python train.py --arch="vit" --model="segmentation model" --dataset="cartoon faces" --train_examples=203450 --image_size=64 --crop_scale_min=1 --horizontal_flip=false --translate=0.12 --color_jitter=0.1 --num_classes=10 --output_stride=8 --norm="layernorm" --norm_position="pre" --hidden_act="swiglu" --head_dim=32 --fused_qkv=false --bias="all" --qk_norm=true --parallel_block=false --dropout=0.05 --inner_norm=false --moe="expert_choice" --num_experts=8 --moe_every=1 --expert_mlp_ratio=0.5 --experts_per_token=2 --shared_expert=true --patch_size=[8, 8] --conv_stem=false --layers=10 --width=256 --positions="rope" --register_tokens=4 --label_smoothing=0.1 --residual_init="zero_last" --optimizer="soap" --beta2=0.95 --learning_rate=0.0011 --beta1=0.95 --shampoo_beta=0.95 --eps=1e-08 --precondition_frequency=25 --max_precond_dim=1536 --one_sided=true --adamw_lr_other_params=0.001 --max_grad_norm=1.0 --l1_shrink=0.03 --sam_rho=0.1 --max_steps=3700 --batch_size=64 --epochs=1.2 --lr_schedule="cosine" --final_lr_fraction=0 --warmup_steps=740 --weight_decay=0.1 --adamw_weight_decay_other_params=0.01
Rows from block 3, named by matrix and row number. Each number is 500 + 25 x the weight over its row's rms, rounded and kept within 0 to 999. All counts start at 0. Numbers have three digits each. After the name is the row's rms in percent of the matrix's.
# fc1: shared expert up (model.blocks.3.mlp.shared.fc1.weight, 128x256), inputs 86-171
fc1.35 054:500481484519496500484503514488519500496500500479500501501500493511500403497500528508647498489498494498500497501491506495501499518466617499503500492504500483500456507506507507501506494501501490508495486503489501501482485505499528499444501541493500501500500499
fc1.36 012:502479503500512499497505498495500505486503502500510512501511500520500490600536481501495501488482502486510505495500502500494492497487497492497494497494492496486530517498507512496503512525530505552508498501509513500531501519500498498519361500503495503501490494
fc1.37 042:487502511527500564500493503507549500516478539510506481500492518504515506491518511516500501500491516490509495501465527489490501499526502514536492500507498500496526563541503502530505499491504500502495497500494501511499499509524493493489500501479409499505491505
fc1.38 054:500496463500500500568502514501497512498477502498492500500502559500520481493494500506500500504474504505500501498496498507500479497484487500452501495500500498503501500504499461499501494507484498500534502500537501472418493502495487503501501501523554505498480501
fc1.39 040:515460502500502501500500497499508487499500500500501496501500474475492495497498419465508500503507489579500499493499505490508494508510501498500495498510500499480505451500495500475502500513498531498499506493499502495662502509500495516586491507515527501481497494
fc1.40 127:501481497508487498592500494464444504490468474500499502503502515499483486558500487452487442497489500503497575505506495500500499498499526430496499495509500495498500427503496501499552501499500492606500540535503529496499500449506495491500497563498498500501527476
fc1.41 180:500462505505498504526507500395477502488483500495500498499594506500495537532498501494509499535500509541514494483500517500495416507500561466473500510525548506500495497505482499540479502519502512499499501486525488444509461476499502479528476497501499506477499500
fc1.42 034:500501495510499494513500489512504510500487502500505500493500476481506543519490505479485500502488530489480501507534500408499517502496497511496556484500493502485697501559517500504499496487506494516500501497500431516548499493508479498503509453498501487475497503
fc1.43 014:499497500468495506488501501500501501509500496487507497492514499484501494500491446505502501500543450513504467497499500429501491499499500484506517511515531502498560489468512496492504493519508516499497490510445500495498501500492500447495488500487661577507495523
fc1.44 210:500500500486500526461500460500498492496478464483500478498500491516499501498543503511500507501502500475468488500524534509521535513498505490434503498532500585493486501497487479500495450500585475527495558500493515505502518471517508468501517500500467525504500480
fc1.45 014:489565499508488496511530500503499499500500533501494486503498500497498502501499539498502481496500493495505497500483506496495504500487454500548499499497505511502499496518529509499513509520485461493500483510491505510483502500426503500497503500494457500493502480
fc1.46 150:490497503512487500500550500451502504500500501500489511500502505499499467474464453499500499494498498489500501500570501481509500503502512500519488500483506501493504430517515504485531500496500501550500500500493509484500499513560488503500532496518561452499503514
fc1.47 153:500509500501493499500503570576562500500497517505500537486498449479503512502461500505500501550501498501482500508549500477503500529473454481498499490500502499543531500505500491411500489473532498519509436501500501451501498511494478540520508500500500500500504500
fc1.48 079:481485500503500540499502500486500500484498492500450482488493498500500502490485457502502500499509543497500496500538503495497500546500499454500500499672505502501497505500444500503500499508572504501502518489508507501503502498539539525506571500538506500471497511
fc1.49 060:501509500502506499501491500500504504496518493499494498500497497501504500501503402528492501489500503503496500500509487500497502509604502500484486482488500492434537507499482563414503504508511483501514503499500501485521501499503499500497506507536497486492500504
fc1.50 017:519500495453492482508455523490508498505488501501500532511501499500500499610498506500491488507507503511450504496500500506502495500497504500490503496493499471500502500495477500490492502500498498502508493503508497522611500502498500569500499507494525498480491500
fc1.51 019:504495496454499502509500504498499494499649500500625510621475513501501512545497500498500500497500502493502423516504533494493494491499532501470496503500542498520505503496498502508503511475515500565500461494518499501504505494512507502499500501604529505493500505
fc1.52 046:500509501467505501501498509513500469500531491510480397500480498500500523500499498501501488494500500586495499499488500501501506499546500501499490513511519497513542525503502505502504482484481500500504502500497519507493495501500497496474488502500477502525501498
fc1.53 227:500516484501500540451502488421501448500471498489453460521500505506478558520475497502509500500534473531500519537489525502526499542500446501542500512516532500499425473500480521497499548501504500501547500509563500500494501499499590500499501500500484500435497501
fc1.54 020:497583501499502501501501508499499501502532500499440500500463499496507494541505500502497502500498584506498509505493476511509502482526500503508509499505502498504481487501497487500433459502497502499518511499500483493483492465495491495510500471511478452506491492
fc1.55 103:536427591492500518504521486500532459494500500504504502539495496480505531505498477448503476498480502478501447515499500493500499482499502499505501524511502506501478442493442536509508499495569500502489498486495535441493497499504527517494495500497499500519507494
fc1.56 024:508507498489495496523478499492500488500430500499477490518500492490493502503488529495498490467490495502507501499485494500500499497513503500501510478514500499551515516494504498500520430503499501495500500502475507500580494504500464501501500500485501511467492513
fc1.57 020:500498500489501500504493503499498500510533499488502483512500495500545506501497495493500512474507502498499483515495548516506497502500394495557500501519492498524492498497486499498494495505536497503500510494467500411507472504468502516493517473475505503376512499
fc1.58 016:499521521500498383514497506534500512501510500507497531502477508499526501505508504500497499502507501457502501501450449500496499461490481499523498514499495493508501501501511499498500474441494540500495500500499510505491492503483494495506437501487502447539499471
fc1.59 032:480505500505500531494497493497499495491496483502499498500500521519519500491497520513496395470510503500508491500486479494499501514474509506505498484499502507475555510496510546497562500503488484501515501532469530515491497581501490501505532516507499498460504490
fc1.60 021:507513493498477493503491511524352494500500516520480499503463499500503504501503500479501499502507495502503507506401500482524514572482501492516503499510499505488481499516516499484494429473498497519477500511478506500491563501481503527633502501500501465500516494
fc1.61 041:499505481524500497516500495508504506502500502501490503500500500503500475607502433500497528498489485499501506523501491502500500500508499500517500456494500486463494424505501498500501490544504494506531510471507499507500471504501491634532507499499491465430499497
fc1.62 174:514499500500450497502511585500545511521498500500494502499500501499499465489525498635527485564524478516498496450468489522506469525475500499496505499500500475596517546557480486478502500544497496499502498549501501503497501506500492475495468501501551532507499501
fc1.63 023:507531498496499474503498505492500479500501488483500494500527479502488491500550500493500502502498501551492539503472491501496500498510497492498503505490499492500466427501497499494492495520498511493498500514497500500572505492500503501515500533511525493501501491
fc1.64 078:502490503497504507505491501492497500499488500504504505512508488506498500492510432504495503502517507544508548494501498504495470481503502503486501500491496503501500506499424499465409505522524557536516503499501501437594501502499501498500498586544527491504499550
fc1.65 021:499514485507499493498554497521501500505496510508493496513499497504495508500511509445495500501505513497494505493496513494503424499491477502495508493500500516522472504506507492500499490502513500517496518503498502517498501480499522524497540496497477488500506498
fc1.66 041:496509497499501505488491419534503492522531501385497469456505510490483515500421518494489454585475492499470502502486496500495501508535487503508500535508504506485491499484539491506507495501499499500380493503485502530491502499498555492494501483472502510500496504
fc1.67 114:524500500502495501497508500509495517515518499503500429481509504482494499505535500482500475510500500498473443500498502515506470501532500470500505503505478523556498496513477494477498449502500514492500592505473500500463464498524500500492419499539535494499501495
fc1.68 031:500498504495500507500499524498528482499478512498494425504501512499451518501508511503492471507527496507502497500471489501495497526470503484518441501500525498509462527472525503500496497502501498501506485500509501503478517522500501500480499495473550523501485543
fc1.69 020:502501500501481502530501500498541479491500494500506497505499503507500533500510503483484496504492498599496487504487529514511499573499501492504500551522501544500567478513500488504507493501505488503436500460553519502498499512502499555498507496499552513502497501
fc1.70 142:499517496469493517489503499494463446498513460521447509461448529534502495491502500499500503511553497517520488514492496535499499496509494501461495500501505500500450495496436494423501500524589500500504487498485537497479500530502504504482503522555500495500499494
fc1.71 022:501516500494491487493500546424448503510498501506453490501502489505504500436489584513506454498506500499498513489497497501522481505511504500487504501504495499492499528509500538402500500563492488501499502500499482521495544499493517500492506501477507504473508493
fc1.72 066:508434493499501497505499500455499537501507497501464477498568500510434485505502494513501490506496533519494514500582513500460502540504591502493563503503535493564500517506478538505494520497493503497469506501528500450503510500500519465498549502512500500516499500
fc1.73 028:501502498500507620522524445502494499497501503502498450508500520525499500528509501429477502495475499500497520493491502507505521500500488506511501516512500506500500503475500500517500499487460503491476501507508502502497500498465499518509505505499502498500496492
fc1.74 021:492501508505498524485500504505529511539502501499496478498528508500518506465503501528502499491499507519502490496495496501500501495506491503459484499501503510511489516499502548504504497487503500499503492500500485501480509497500512483474463502500454496503500504
fc1.75 036:497509503488496512483499512627507500501493494517497504500494501518494502500500514468500472497495484495497490500488499497493501485500498502509508496508513494499498499521505500500512499520504494538502500506503501507390499499500497479488529509488400421599494496
fc1.76 262:500498500507447506500508500505494497499500496491536552454518438517499503499500499601502499501499500499517562508500476500501502510500540502500537407440530457494497491565514498482465496558525500535538506538530464500561538500501495494523544500501499500500506504
fc1.77 085:513498511633503492503499448499435499501456502479504510484496497475501500496504502503502531484532501528474500500501503497501504500500500500489406502503500500514500501485501499500502578500514500529505499502491498500502511527496498500503541511501498487446502465
fc1.78 036:429497492495501492498500499517466506526497506500508400501499496477491486645499438498495504504498517506500486501505487498501479505526511502532500495500560495469498433492505479505505496495497498507520509501508489500505501499494476491506483501495465495508472488
fc1.79 025:501500498497501496503504490502498506501580500488541531502502500497487487495499499395508504501501496486487492493504496501498494500500500498448466494473500495500513497515502497501501492500492544502500501498500474500511501498510493556510494500493573527499500526
fc1.80 056:498516523551500501488509500522509501498478651506502500502500498503501500506513497498488498500497498500487549504493500499515499507494482497501501500528558499500490482489521500505499490552519494511501503516545511423500559498493504501505501495473501501503517490
fc1.81 171:500501501498505526495498478500500510554553501501474461500496502496506500500527462608498504533501499541513505512512458504498451500502506512505504500489513504500514505500502512465492500502494502493502500555491500488504500504507513489522459527510498512515503493
fc1.82 025:492382502494492495508501489501532472498497499501490508407555502499498522607500500521500486501490503487501489506503491499498497531500509498510490498503500506466522493500501500503502496502510500503490627500371505498505502500500500552502494499492532515507500505
fc1.83 224:520500522497500500500499479500509560536511500500478500500479537443500501499500484486500502475495506537500464499511478444500508503537498502503500539514535542433512501440494511500522502414485474470472472500500489499439501497507503504507459496514483487501500487
fc1.84 028:496503466491494508495503494520522489498500500503474483494500502501500503500505505515506500500648482482507502501494500446493511447495455512514501422507494500500507503498512500512490485502530500494502500499492502506495506499468501520492524492499492500503498501
fc1.85 034:497499478502505495565499498499450523499494505511495539500498503500497481495500514515505492495500508504490505501624500494494518461511501458506555498503499498503654511500505554457493501486455499503501490503504492509497495496465507494500523502498510488500490534
fc1.86 106:500512498500499503497486500509501501534500501477508396498499509497512589506500535506504630575518486498502473498475497490458498488476494500500499498561500519498519567497511484504501500499515510500499499494500439513501500503500528498500499484502423500496500494
fc1.87 019:485507496487497505498498428501522477493503493503476464501531420500486510523500502511500481506501508499504499501506500514507489477523535501507521497505496505482499497505475506562503478500490499502526500475498501500511497488499500490499504494500505519439480511
fc1.88 057:503476500499499505525497375505482493502500499525503483497497500500490502503502482503500500498568499551501491495497501493500503504501495499427499506632504518500502502495503494511500496500504501526510502498496508500516494510494494501508499496501557515462499504
fc1.89 115:504495496501558523494503499501473495500490546500483488500501509501487499490486471500499486499501502567499501500520520501502500501500500495496500483575489499498501500500512502500498498488500498570524501500497501496500501500498499502502501498499605505498500502
fc1.90 035:504501500500498496500499501511500441511444489500511499494498498501502488495499499502500502508500500526501519507499490512502510470475499500335499504500492497501502487500495486495499452501506518500500500500504533497511506504497500515500493500516523493495501498
fc1.91 024:500501525500505491498499514468500494505492521467502512500500493500504468502506502500513499500496503500506501502499503501493503498505509502502448506499493501511449514490514489504513475502477505500500500534507501500496506526500490500499501503501504501500527500
fc1.92 025:566493505499492502562514502498501476499473502495499521497497510501500496443420481512499498498592485500509505500500506499495499474498500501499505496488502493509521445499505519503515504522479498500512478500478497401499512505500492494497509500500527502488497499
fc1.93 052:494474492496495534513502434511500478499506498506484516500499500506505499502468501498506498497499496493480477500500500462503479512497495504517500498483499485468506500507502487502518498502495493526500490491498515500626499503499484588499502443500522507505485523
fc1.94 043:497507504490486438497514497499500495500515512501524493489497492463500485502510499500493440488485493490500514497493540504505411494516503500511481531468512481500495488530537503499500499501504514574499493503499492496502501500502545495502425495500604500511500494
fc1.95 042:499502497494509495501499490502491524518504500505496474500496507499492502500311445500522498480498500487463502501528496500486525500521498506499577500502473510496501505499503543486501486494482499489501499496500498467469498481501496500500497489505487496500498502
fc1.96 026:504469520502510522485492516492505498499500500491466493491458513502490523462493415489533487500500495522504509498511700502501504526458500505518487492507497497507490513516479527510499497488494499499520518498505503503479501501502510599489503480487502535489510500
fc1.97 053:502419562499504401505501533500500514501526500499494487503490510507509512500509497502495539497507494487502500505500524500497499500500494500499408528504496494500495509464497506499496499499502520500490496500492519500483502502500509545500489493500496499503522486
fc1.98 024:507517503500500497503466506481487502493508480498494501510500503498496488503498508512505529472580528512454502506502494500499501511501548499500498520505496508518510514491494543490500500498501495505498506507524434480577502504482523495500596488508511414387500500
fc1.99 057:501489486501490500497499494504492497502484499507503509500502477506503498490500488512528499499508509481499500499500604492500500501493502500482451486500500555451500459542504498499499507500505499517498476500464500500506500497502497499507514508501630501500499501
fc1.100 190:503500496513494496545500462473518514502500518479506509510543480486496500500502501500502457495484499505480500484514496501502505500498501501510508467493499519501572500505523499508507499495470500499499504511491473506510466499504499535519473494463515592431501501
fc1.101 038:514476531462496473502501495503480502499500495503505502499499500478503499436504483504533481499500496532427497415512507499505491496501509494420497496517499494498512495502424501500501499493503498498491499500485518502498502500500512519509501501503499499504503498